config.yaml
arch: "uvit"
model: "spectrogram diffusion model"
dataset: "tunes sung on syllables by a formant synthesiser"
train_examples: 39062
n_mels: 64
hop_length: 160
input: "log_mel"
spec_augment: false
win_length: 512
conditioning: "none"
objective: "v"
cond_dim: 256
norm: "layernorm"
norm_position: "pre"
activation: "gelu"
mlp_ratio: 4
head_dim: 32
fused_qkv: false
qk_norm: true
parallel_block: false
dropout: 0.05
inner_norm: false
patch_size: [16, 8]
layers: 6
width: 384
positions: "sincos"
init: "lecun_normal"
residual_init: "none"
optimizer: "soap"
beta2: 0.99
lr: 0.0022
beta1: 0.95
shampoo_beta: 0.99
eps: 1e-08
precondition_frequency: 50
max_precond_dim: 1536
one_sided: false
adamw_lr_other_params: 0.0012
grad_clip: 1.0
steps: 11800
batch_size: 128
epochs: 38.7
lr_schedule: "linear"
final_lr_fraction: 0
warmup_steps: 350
weight_decay: 0.1
adamw_weight_decay_other_params: 0
Rows from block 2 of a small spectrogram diffusion model, named by matrix and row number. Rows with one number belong to one neuron. Each number is 50 + 12 x the weight over its row's rms, rounded and kept within 0 to 99. All counts start at 0.
After each neuron's rows are labels from the 100 clips, of 14976 (inputs lightly noised), where the neuron reaches its highest value: "lies over" is the class under the peak. Only what is clearly more common there than usual is listed. The data: tunes sung on syllables by a formant synthesiser. In brackets: how many of the 100.
# fc1: MLP up (model.blocks.2.mlp.fc1.weight, 1536x384), inputs 96-191
# fc2: MLP down (model.blocks.2.mlp.fc2.weight, 384x1536, transposed), outputs 96-191

fc1.701:42 59 55 76 46 47 68 46 43 48 51 44 63 36 42 33 44 34 51 39 27 67 63 22 29 35 53 45 46 66 65 42 47 69 52 37 65 50 52 43 49 46 55 56 74 58 67 52 32 65 39 63 43 29 46 47 29 41 34 34 12 53 46 55 66 26 51 53 56 39 55 48 69 54 71 60 40 55 56 48 43 35 63 55 45 47 53 57 71 41 59 49 58 32 36 39
fc2.701:52 51 64 43 32 52 42 58 64 51 49 60 65 50 60 57 60 53 45 45 55 42 36 53 47 42 44 63 47 31 42 64 56 31 53 65 48 49 60 79 45 54 28 60 57 53 31 34 50 69 34 60 65 61 66 73 61 35 35 43 42 58 47 49 33 20 54 46 49 45 41 38 44 43 50 31 52 25 31 51 54 70 65 54 47 68 49 20 36 61 55 50 35 72 67 57
lies over: /u/ (38)

fc1.504:54 69 65 53 54 57 61 52 44 33 41 42 56 64 60 49 42 42 41 34 51 53 64 36 48 66 41 59 54 48 66 41 64 54 51 39 69 56 47 33 56 42 31 58 58 48 66 11 43 66 40 62 39 47 41 48 48 48 82 68 71 43 49 49 37 32 46 65 53 67 58 44 47 56 32 38 45 59 45 23 64 26 40 44 26 64 58 46 49 38 37 46 58 70 46 43
fc2.504:30 46 54 65 40 51 23 52 52 57 59 57 47 38 38 65 54 44 69 67 45 28 33 51 36 55 58 52 76 23 58 58 58 39 53 46 64 42 31 16 42 70 51 62 49 34 44 46 52 28 67 38 68 40 54 24 58 44 33 39 24 40 47 64 53 60 59 39 54 52 47 30 40 61 60 65 37 54 39 53 35 57 53 48 54 34 50 45 27 63 49 40 39 36 64 45
lies over: /ɑ/ (36)

fc1.348:62 36 52 57 32 32 40 48 16 53 57 47 44 74 68 55 49 64 59 78 38 52 38 44 37 47 53 66 59 27 59 43 26 60 39 42 46 43 79 45 65 48 46 55 36 53 51 23 43 52 41 53 60 65 60 75 66 36 34 39 22 44 57 56 61 37 24 40 65 31 46 35 56 63 48 58 45 51 55 52 44 37 61 40 33 62 50 57 40 51 47 48 66 45 68 46
fc2.348:49 66 40 72 45 49 78 54 56 42 54 69 56 39 51 34 43 45 44 45 60 45 60 58 51 50 58 57 47 59 31 40 47 54 53 47 67 53 49 67 53 48 49 36 59 30 58 44 64 57 35 34 33 53 63 49 64 34 38 53 46 47 44 52 31 55 54 48 58 55 46 32 44 59 42 47 47 36 63 40 81 57 32 64 58 42 64 63 35 39 42 48 56 50 41 33
lies over: silence (70)

fc1.393:42 46 52 39 44 43 34 47 65 57 45 42 40 39 57 37 51 34 38 74 56 50 53 54 54 39 45 49 42 47 53 29 63 49 63 62 83 38 41 45 30 42 43 47 35 44 51 32 54 49 82 31 34 32 53 25 58 38 55 49 44 53 43 44 58 51 43 44 49 61 54 41 38 58 32 50 51 40 65 50 36 46 59 51 62 40 37 53 75 57 60 15 55 55 52 63
fc2.393:53 38 37 47 66 61 63 44 49 44 35 57 61 77 50 53 57 42 44 28 49 61 39 52 36 52 43 44 49 48 43 48 37 67 47 58 32 47 67 72 52 49 56 60 63 65 54 64 28 42 41 77 55 69 41 44 36 51 48 37 61 48 53 60 22 64 62 55 66 41 43 34 53 72 62 47 62 46 42 49 50 46 38 33 56 55 72 51 43 37 48 55 36 54 38 44
lies over: /ʃ/ (29)

fc1.455:65 59 53 61 49 57 59 47 56 38 61 42 49 56 68 57 66 41 49 43 63 54 61 47 45 33 49 48 34 40 48 50 38 52 60 59 59 45 27 61 41 38 50 48 33 68 74 19 34 40 46 69 54 37 41 29 35 52 64 52 40 54 40 54 64 44 42 31 73 42 47 44 44 53 60 53 43 38 49 34 45 56 68 61 39 49 42 45 70 54 30 48 44 53 62 41
fc2.455:56 47 73 62 67 60 53 54 47 56 67 52 39 61 53 54 52 58 50 66 63 56 48 38 46 44 54 61 68 75 29 61 59 38 50 38 39 49 82 57 54 54 37 69 67 74 38 56 60 48 49 59 29 62 40 76 45 49 57 56 57 47 30 47 62 64 45 62 45 33 44 63 33 43 61 32 46 59 37 50 57 50 38 45 45 64 53 66 29 54 49 78 39 45 66 52
lies over: silence (98)

fc1.48:16 55 60 48 39 62 61 25 43 53 37 58 54 31 59 27 48 40 35 49 38 57 30 47 52 62 37 53 44 37 51 47 34 45 41 43 45 44 55 41 58 38 44 45 46 44 39 46 55 50 62 64 39 51 65 42 41 38 51 44 61 59 33 70 65 75 68 49 64 42 54 59 29 39 54 39 36 36 40 54 57 56 77 63 65 66 45 65 49 56 52 41 57 62 77 35
fc2.48:32 59 21 47 48 52 76 61 52 43 43 43 55 54 36 44 52 59 34 48 57 30 62 75 55 64 66 44 45 36 78 60 37 67 55 33 32 48 44 69 59 56 49 14 35 60 49 60 49 49 36 43 30 43 43 50 48 55 62 42 57 41 44 39 47 58 39 40 52 56 58 44 43 52 47 70 47 19 33 45 42 54 33 31 48 47 38 36 57 54 47 45 47 42 36 54
lies over: /u/ (36)

fc1.670:40 47 48 67 53 49 52 60 28 57 77 54 49 41 64 60 68 39 60 40 47 52 49 53 46 57 46 52 54 48 62 46 34 62 65 46 49 63 48 35 68 46 45 51 52 55 59 52 48 38 45 52 49 35 51 33 45 57 50 49 33 46 36 55 46 48 51 48 38 46 47 53 47 53 53 44 57 56 36 41 47 53 54 44 69 62 55 36 41 51 45 48 57 57 59 48
fc2.670:55 43 43 32 54 54 54 60 40 60 75 31 44 56 48 55 46 58 48 48 59 60 69 48 49 33 31 38 44 50 36 59 29 37 65 57 27 41 58 46 34 60 46 47 32 35 66 43 41 37 51 66 51 44 56 52 32 62 39 53 53 48 41 56 39 31 62 49 40 47 45 28 52 43 43 21 49 57 41 47 43 41 45 31 49 35 50 53 37 47 42 36 46 45 54 31
lies over: /ʃ/ (61)

fc1.210:40 31 54 46 23 61 59 37 42 32 66 36 49 38 43 40 59 30 41 44 38 55 59 65 07 37 54 35 54 73 51 52 31 46 57 58 52 52 47 52 59 48 38 58 63 61 44 38 41 47 61 29 49 65 42 52 52 53 84 41 30 42 27 50 47 72 49 53 52 24 43 69 36 58 80 58 49 36 53 56 45 65 46 43 46 56 64 42 53 41 49 73 42 57 65 42
fc2.210:59 71 60 54 68 48 38 61 62 49 45 38 27 48 46 59 38 68 57 55 51 49 45 55 55 38 47 36 50 51 53 22 60 64 41 44 21 46 66 62 46 53 49 43 35 66 42 84 32 57 38 69 56 51 48 43 56 31 37 55 63 42 56 35 44 46 30 29 37 57 66 41 64 52 35 46 42 59 47 38 62 51 44 51 44 52 48 63 64 74 67 59 64 62 39 36
lies over: /u/ (45)

fc1.309:26 49 57 64 56 65 72 32 50 50 47 64 53 57 56 76 48 32 51 44 42 57 50 35 47 41 48 47 52 52 46 60 51 56 52 41 33 57 65 59 59 52 48 55 52 65 55 30 67 63 39 63 40 64 62 80 67 29 46 45 58 51 47 69 61 34 51 62 60 36 50 43 47 26 55 33 62 56 48 44 47 40 39 60 42 55 61 46 60 32 49 44 59 58 57 70
fc2.309:90 44 60 48 63 40 28 66 43 47 53 50 34 36 50 52 50 67 61 51 51 46 45 49 64 54 57 68 37 70 48 28 60 54 63 77 63 59 20 44 56 35 47 54 65 43 52 50 41 48 50 40 43 42 31 30 40 48 37 57 45 56 61 34 39 53 41 40 34 43 51 35 46 48 66 81 54 32 51 35 66 45 43 30 61 61 45 50 43 38 44 69 45 28 43 35
lies over: silence (45)

fc1.676:54 60 29 50 23 52 52 66 40 55 58 42 39 53 50 23 36 64 36 43 82 53 42 57 56 45 49 46 52 28 50 45 52 46 42 38 38 53 63 61 36 52 48 53 55 23 50 68 48 60 56 49 57 51 32 41 39 56 24 56 56 69 24 65 45 47 66 35 60 43 46 41 46 98 43 47 60 50 66 30 33 59 74 52 31 40 62 42 58 54 53 60 36 45 56 43
fc2.676:56 44 63 58 74 48 52 29 53 36 54 45 43 47 47 47 70 57 75 49 17 68 51 34 47 50 33 30 37 63 34 49 42 35 75 49 71 58 27 49 58 66 43 72 50 55 53 39 40 44 36 64 41 56 64 66 47 30 75 38 39 56 64 24 41 58 51 39 37 59 62 64 70 14 56 49 29 50 19 67 69 48 28 43 63 68 39 41 43 51 37 41 53 70 49 52
lies over: /ʃ/ (100)

fc1.477:67 35 59 58 43 57 47 40 47 53 41 83 22 40 56 57 52 42 66 45 58 48 29 70 34 57 51 44 63 42 64 64 55 64 58 48 42 36 23 43 40 54 50 41 41 62 63 50 43 60 29 41 40 32 51 75 50 37 51 34 56 61 67 54 46 33 62 27 81 59 38 53 51 42 56 48 50 52 38 56 51 51 51 30 49 76 57 22 57 59 59 69 40 53 60 53
fc2.477:55 54 57 36 28 53 54 52 59 47 59 45 91 75 53 65 45 79 40 39 52 30 99 52 65 46 41 67 34 42 33 52 53 57 61 55 48 61 69 68 66 68 40 45 59 64 57 53 65 45 46 57 69 51 69 58 40 41 58 60 55 42 45 51 55 61 57 62 45 36 39 48 41 61 69 47 51 53 58 48 40 47 55 75 68 41 44 62 47 45 66 49 47 43 36 42
lies over: /u/ (42)

fc1.419:40 58 70 51 37 60 52 38 29 27 49 45 61 40 51 81 65 41 41 24 68 62 48 54 59 44 73 45 45 63 44 51 44 30 41 61 45 47 52 46 55 50 50 51 38 47 52 49 17 39 52 51 46 39 48 61 43 54 46 67 52 37 41 65 51 53 58 51 41 73 58 53 55 27 30 39 31 59 44 64 66 60 79 61 46 34 37 34 53 30 55 55 37 69 56 36
fc2.419:37 60 57 43 55 41 34 50 58 45 61 62 28 45 61 26 40 55 58 84 32 48 44 42 41 56 40 62 54 40 65 48 50 63 63 48 57 49 61 54 43 60 57 37 54 51 55 56 68 54 40 64 52 30 41 55 56 54 51 38 57 43 62 49 43 62 29 50 58 22 32 38 54 66 70 57 57 55 65 49 32 40 30 50 36 67 45 56 21 61 49 76 42 31 31 67
lies over: /ɑ/ (45)

fc1.726:55 75 56 70 35 52 39 34 53 47 62 37 40 68 57 57 46 65 42 37 51 42 52 48 55 58 57 60 56 61 81 32 41 46 55 61 47 31 48 39 54 47 64 44 57 61 56 55 38 71 59 28 50 52 54 29 36 43 56 62 60 18 54 39 49 30 60 53 45 87 60 32 55 49 36 49 65 28 26 66 53 57 59 40 55 63 61 48 56 36 45 38 41 50 54 48
fc2.726:51 57 52 41 50 52 47 24 54 44 45 61 68 53 45 72 70 59 69 41 51 41 47 58 54 41 50 59 65 44 54 39 45 27 35 47 56 52 41 43 46 53 52 45 41 29 27 52 46 11 53 58 72 58 41 37 36 68 61 65 33 54 51 67 35 52 38 29 42 52 42 51 37 52 56 29 52 76 53 55 44 33 53 42 62 43 50 39 48 53 43 35 49 58 32 82
lies over: /ɑ/ (41)

fc1.439:34 32 80 45 47 60 56 54 19 42 71 29 30 52 79 46 52 36 51 62 49 55 45 59 52 55 52 30 28 56 45 68 45 53 45 49 25 60 65 34 58 56 47 43 52 64 34 47 42 57 44 57 48 57 66 39 34 39 36 71 39 37 62 63 54 49 38 52 50 53 69 75 47 57 41 23 39 55 40 44 52 61 51 38 50 49 69 58 46 56 60 30 53 43 63 42
fc2.439:47 56 53 61 55 39 11 48 48 62 58 69 70 30 43 60 64 55 62 35 29 69 36 51 44 73 50 46 61 44 61 53 24 42 56 44 57 35 41 70 58 49 62 43 67 53 44 53 69 46 56 46 39 63 50 56 49 32 47 55 65 62 30 42 61 59 53 37 32 34 32 31 57 41 52 51 48 43 36 65 69 65 57 50 54 58 50 64 36 33 53 60 29 45 30 61
lies over: /ʃ/ (90)